config.yaml
encoder_arch: "xception"
model: "image captioner"
dataset: "made-up waving flags"
train_examples: 48750
image_size: 48
crop_scale_min: 0.8
horizontal_flip: false
rotation_deg: 10
color_jitter: 0.1
tokenizer: "word"
vocab_size: 53
encoder_norm: "batchnorm"
encoder_activation: "relu"
encoder_depths: [4, 8, 4]
encoder_kernel_size: 3
encoder_stem: "single"
encoder_widths: [96, 144, 208]
fusion: "prefix"
label_smoothing: 0.05
decoder_width: 128
decoder_layers: 10
decoder_norm: "layernorm"
decoder_norm_position: "pre"
decoder_activation: "squared_relu"
decoder_mlp_ratio: 2
decoder_head_dim: 64
decoder_fused_qkv: false
decoder_bias: "none"
decoder_qk_norm: true
decoder_layer_scale_init: 0.1
decoder_parallel_block: true
decoder_inner_norm: false
decoder_drop_path: 0.1
decoder_positions: "rope"
decoder_prefix_bidirectional: false
decoder_connector: "linear"
decoder_tie_embeddings: false
init: "xavier_uniform"
residual_init: "none"
optimizer: "muon"
muon_scale: "match_rms_adamw"
learning_rate: 0.002
momentum: 0.95
nesterov: true
orthogonalizer: "polar_express"
adamw_lr_other_params: 0.0014
max_grad_norm: 3.0
max_steps: 16800
batch_size: 384
epochs: 132.3
lr_schedule: "step"
warmup_steps: 840
weight_decay: 0.06
adamw_weight_decay_other_params: 0
Rows from block 11 of the image encoder of a small image captioner, named by matrix and row number. Rows with one number belong to one channel. Each number is 128 + 32 x the weight over its row's rms, rounded and kept within 0 to 255. All counts start at 0.
After each channel's rows are labels from the 100 images, of 14848, where the channel reaches its highest value: "strongest on" is what is common among them; "colour at peak" is the nearest of a few named colours to the mean colour under the peak. Only what is clearly more common there than usual is listed. The data: made-up waving flags.
# convs1: first pointwise conv (encoder.blocks.11.convs.1.weight, 144x144x1x1), inputs 0-143
# convs3: second pointwise conv (encoder.blocks.11.convs.3.weight, 144x144x1x1, transposed), outputs 0-143

convs1.111 [ 30  87  50 191 143 187 141 174  87 108  91 104  72 158 172 103 128 118 132 157 120 118  82  69 130 169 123  92 141 165 129 119 170 200 120  80  98 147 120 151 115 156 130 147 152 124 135 150 146 113 125 122 138 133 174 142 127  88  97 116 136 153 151 132 152 114  96 150  88 120 124 161 110 161 157 177 156 165 127 114 196 187 180 158 130 102 133 125 165 105 129 135 123 120 174 182 119 141  89 156  94 102  95 130 133 179 123 136  86 151 164 121 190 124 194 127 130 143 126 172 176  97 110 114 173 127 141 102 134  75 168 167 104 196 166 116 152 156 114 105 113 150 161 104]
convs3.111 [139 136 109 152  85  52 135 173 116 111 140 111  66 108 182 115 119  74 145 143 107 200  97 191 140 141  51 113  86 142 127 118  74 123 160 114 148 156  81  83  98 206 102 110 127 142 174 153 127 111 104 115 149  73  96 152 111  85 113  52 151 102 160 181 118 122 136 147 144 146 142  61 125 135  89 130 100 102 149 140 143 204 116 120  66 111 153 122 128 103 119 113 150 146 124 134 128 134 113 134 105  87 177 196 147 130 166 112  89 144 204 134 151 152 162  81 134 145 137  82  82 109  70  83 122 123 154 127  91 139 151 108 136  96 110 149 137  66 126 124 104 130 110 146]
strongest on: white; three horizontal bands
colour at peak: white

convs1.15 [ 92 127 117 149 122 126 157 205 159 179 138 136 148 117 160 142  92 123 112 118 140 147 154 148 100 162 113 111 143 139 115 129 111 155 126 124 158 156  96 139 123 158 165 121 144  87 130 180  98  92  81 137 127 126 159 112 131 169 184 114 151  98 168 101 115  95 147 104 130  84 147 136 155 141 112 144 172 107  86 139  94 133  88 173  84 195 135 162  61 118 187  99 120 169 192 163  96 104 104  80  80 141 211 121 160  71 103 200 185  96 109 119 164 138 166  93 177 116 117  93 167 164 115 161 162 134 119 155  65 124 123 186  83 168 120  74 179 154 126 107  90 146 147 138]
convs3.15 [164 115 114 105 175 141 164 137  94  92 139  96  95 130 148 140 113 149  81 164 105 130 107 110 147 135 181 105  96 121  42 164 100 146 125 176 165 132 120  96 125 127 153 112 164  94  90 135 115 115 139 121 103 171  92 148 111  93 154 194  97 118  89 202 173  64 108  94 140 141 100  93 146 117 139 133 109 125 181  94 187 166 131 124 144 215 101 176 155  78 149 104 103  78 133 142 158 150 169 120  82 162 133 124 140 100 131 194 140 176 118 151 172 143 115 174 116 116  91 145 195 122 164 129 101  96 126 164 108 158 178 171 191 165 112 182 113 186 113 109 114 137 118 126]
strongest on: green; circle; offset cross; emblem: ring
colour at peak: green

convs1.100 [165 148 164 122 153 164 169 152 128 131 147 121 130 135 210 161 194 122 142 137 133 161  65 111 110 111 165  93 180 128  86  93 116 117 163 129 144 107  98 123 138  98  98 144 209 114 146 106  78 105  93 147 122 127  68 102  99 140 180 122  71  97 123 106  98  75 141 134 154 105 109 155 159 138 118  75 117 143 112 138 165 125 132 170 128 154 182  66 149 150  87 113 112 174 122 165 101 109 174 116 128 159 167 169 141 165 139  83 129 104 145  77 102 117 118  88 146 115 111 157 180  56 107 110 153 126 162 137 107 180 113 177 161 170 167 126 165 140 183 114  56  70 105 165]
convs3.100 [105 124 125  73 148 126  86 122 169 128 135 134  92 145  76 135  94 140 102 103 123 198  97 167 135 115 130  96 138 150 122  90 115 117 143 160  57 145  98 136 113  97  71 149 108 163 158 159 147 155 163 137 145 131  96 118 150 212 172 112  80  88  64  63 108 112 127 129 109 152  95 158 113  97 128 142 152 142 183  98  64 100  79 157 160 156 138 192  79  85  94 162 107  88 116 145 139 108 103 106 136 178 171 127 129  85 118 157 122  77  59  97  98 106 114  75 128 100 127 132 108 128 153 114 138 134 178 168 159  79  97 160  87 165 125 105 172  75 104 116 151  90 185 136]
strongest on: green; quarters
colour at peak: green

convs1.124 [128 100 119 148 144 152  90 180 145 108  96 180 182 171 134 165 163 174 156  93 246  86 143  93  90 110  73 171 132 161 107 152 106 153  73 135 144 140 155 170 152 144 143 153 118 114 131 178 131 115 128  88 171 191 126 148 102 140 182 156 143 171 144 143 107 103 117 106 130 136 150 117 128 136  83 112 179 153 103 120 177 158 181 175 105 145 135 156 105 148 181 105 156 117 135 162  91 106 133 141 149 139 114 102 137 104 105 121 138 136 107 101 166 117 114 128  73  82 107 158  91 128 112  64 133 138 134 136 143 167  37 123 102 135  98 181 148  82 182 105 101 143 162  59]
convs3.124 [124 119 137  94 108 159  82 173 161 118 123 197 159  73 142  74 122 110 126 126 147 135 130 126  89  90  99 187 136 109 129 130 132 174 133 134 181 105  84 115 142 143 127 114 138 114  98  84 139 204 140 135  86 155  94 102 102  87 188 118 148  89 105  98  98 190  82 168  82 178  95 187 159 129  78  80  88  94 120 174  80 137 128 102 122 107 148 149 131 117 138 110 111 103 104 128  86 133  79 118 138 100 180 106 106 127 100 114 139 109  84 119  92 102  94 191 153  73 174 117 116 140 141 111 115  72  82 112 179 101  83 115 188 131 169 161 151 107 122 167 180  72 105 102]
strongest on: blue; quarters
colour at peak: blue

convs1.10 [110 104  86  77 102 104 142 143  88 145 118 211 146  73 176  94 146  77  99 133 100 146 134 105 213  82 183 143 103 129 143 124 120 166 109  86  97 112  81 135 131  95 145  86 158 164 183 149 103 130 157 105  72 103 135 118 114 127 142 133 134  94 116  98 142 128  97  80 150 149 131 181 148 149 145  87 134 118  71 109 164 126 158 133 147 165 173 104  74 113 155 147 135 193 143 147 199 130 135 146  75 166 221 120 142 127 122 124 203 153 140 137 128 115 166 164  75 116 110 124 144 165 140  76  92 121 120 117 103 142 119 157 142 101  72 131 154 112 190 101  88 144 112  95]
convs3.10 [117 107 112 160 202 154 121 160 130  97 128 127 145 145 114 137 188 112 154  97  97 119 113  85 113 133 145 148 133 204  85 205 133 139 164 128 142  97 144 101 160 139 126  91 158 169 159 132 136 103 141 168 117 162 167 131 186 117 122 175 168 167 137 126 182 153 171  82 121 102 126 168 160 143 111 138 159 176 129  99 179 112 130  89 143  84 174  60 130 139  48 133 129 158 143  99 110 141  92 117 135 168 113 195 114  98 151  83 147 104 117  92 106 185  96  87 191 167 184 106 192  80  66 107 116 155 124 137 129 125 159  95  86 145  89 133  76 126 119  82 142 130 130 149]
strongest on: green; circle; upright cross
colour at peak: green

convs1.130 [138  85  99  88 134 186 175 168  89 123 109 153 130  89 176 204 165 103 122 132 147 112  74  25 122  76 119  47 137 162 114  96 143 120 135  87 118  90  95 115 146 128 105 140 174 145  84 156 126 101 139 141  72 161 120 168 131  96  73 161 193 171 137  81 107 137 140 142 158 106 130  81 174 137 150 135 188 179 115 146 174 159 118 143 139 128 139 113 104 183 141  82  91 136  70 141 119  60 140 118 157 121 156  68 130 149  83  78 148 143 145  96 136 162 150 154 159  95 125 137 106 156 136 139  80 127 142 147 137  97 126 118 136 112 177 171 111 116  98 115 135 147 107 169]
convs3.130 [128 165 182 107 131 158 124 146 126 153  88  84 142 123 106 109 102 115  52 153 157 150 160 113 137  96 133 153 155 143 116 183 191  98  84 194 157 124 113 130 165 151 103  53 171 172  71 126  69  91 180 115 114 151 117 108 131 122 155 116  85 111 105 158  92 168 129 129 149 122 166  98 153 125 165 140  97 108 140 101 173 114 147 153 149 135 165 100 132 133 133 121 141 100 142 100 165 152 139 126 153 149 169 198 145 169 119 129  98 199 144 124 162  84 217 163 149 142 123 123 150 210 146 112 186  68 149  92 156 161 144 123  98 182 129  96  81  91 134  76 140 118 145 146]
strongest on: teal; pink; crescent; many stripes
colour at peak: green

convs1.26 [136 150  94  98 147 130 134  49 123 123 122 126 135  95 110 162 171 128 138 140 141 128  74 141 147 169 143 126 143 127 183 182 119 120 161 143 131 167 178 165 119 112 172 145 170 136  91 158 147 126 172 117  95 179 132 191 129 148 135 115 129 103 212 137 156 118  66 117 154 115 170  14 125 145 125 152 119 110 204 138 116 136 166 152 124 113 112 151 165 146 124 189 101 160 141  86 131 153 133  78 126 152 106  99 194 138 148 141 142  49 157 121 180 171 125  37 126  99 200 128 133 178 128  85 167 153 103 145 105 149 150  86 141 142 116 114 132 122 148  99 150 136 112 142]
convs3.26 [133 140 145 149 124 145 136 139 169 131 118  98  98 124 105 126 138 104 145  90 172  87  50 193  73 104 110 184 147  60 140 126 146 102 121 116 138 123  95 122 117  95 115 159 134 183 122 143 105 164 116  80 123  40 124 119 120 138 189 121  96 154 166 101 181 158 140 112 188 144 155 158 149 102  97  59  83 128  83 164 168 130  54  94 106 139 142 117 126 191  87 122 102 106 154 149  98 164 125 109  86 135 121  38 114 146 132 116 102 101  72 115 109 113 154 102  98 108 165 137  71 170 137 152 124 154 153 121 107 162 152 128  61 142 102 139 176 173 174 147 153 162 133 152]
strongest on: teal
colour at peak: green

convs1.1 [158 147 170 147 144  86 137 115 124 161 166 167 127 121 164  95 128 141 114 102  87 154 139  82  95 151 124 174 118 139 144 119 202 131 176  66  97 133 134 131 210 156 144  88  91 171  59 127 119 143  54  85  86 106 140  99 119 163  66 164 119 134 133 118  93 138 105 159 172 146  70 134 144 173  89 129 168 143 159 125 105 152 108 112 189 189  91 135 105 126 175  77 148 130 157 116 137 130 153 133 156 154 179 139 161 120 134 196 181 170 154  92 124 124 143  90 150 132  76 121  85  82 133 178 132 134 171 124 127  65  85 165 139 140 102 121 110 116 179 110 135 164 136  88]
convs3.1 [131 169 109 189 179 125 155  68 148 131 134 139 121  85 137 141 109 103  94  65  66 129  98 125  75 162  97 117 126 116 104 175 154  98  98  87 121 126 136 129 123 171 157 125 159 124 144 132 140 149 104  60 147 107 141  92 163 169 136  97 115 123 144 154 128  85 130 139 153 136 150  85 129  97 124 130  80 174  88 121 106 205 155 124 181  64  87 143 124 134  72 108 137 133 133  81 104  85  94 143 167 194 136 109 105 166 122 193  95 178 166 199 180  99  88 116 127 106 166 190 117 126 124 165 133 163 109 143 119 133 155 126 120 188  95 150  82 147 127 156 128 114 149  42]
strongest on: teal; quarters
colour at peak: green; cyan

convs1.48 [121 141 119 151 168 110 140 122 152  88 175 105 110  92 116 117 116 135 191 129  93 153 136 122  70 107 166  92 118 103 105 138 125  96 136 125 127 152 118 114  79 151  99 160 120  62 131 142 145 143  78 161 155 137  99 167 155 120  89 165 142 126 115 105 159 139  81 121 123 127  91 102  72 158 124 151  63 156 221  18 120  90 178  96 172 168 115 133 126 110 118  78 111  69 150 102  97  81 110 110 146 192  64 127 151 149 123  89  84 128 150 119 146 157 194 112 128 117 126  90  98 123 120  83 117 148 155 109 116  83 107 126 107 120 195 111 148 106 188 189 122 154  87 119]
convs3.48 [130 145 105 150 103 144 103 132  74 152 120 143 149 105 145 163 104 138 158 124 139 130 172 136  88  94 156 144 203 103  65 152 135 136 151 116 129 135  64 104 147 108 109 142 140 115 109 107 128 106 155 143 136 114 133  78 156 120 103 199 144 100 115 146 102 121 120  97 164 160 103 123 163 150  79 158 192 115 133  78 137 131  69 154  98 130  97 117 157  99 183 139 117 187 134 103 115  86 128  89 137 131 158 137 102 226 107  99 170  86 138 129 119  85 154 147 178 143  36  92 127 104 149 155  70 160  67 107 195 117  80 161 168 207 180 123 101 144 145  96 137  93 134 117]
strongest on: green; quarters
colour at peak: green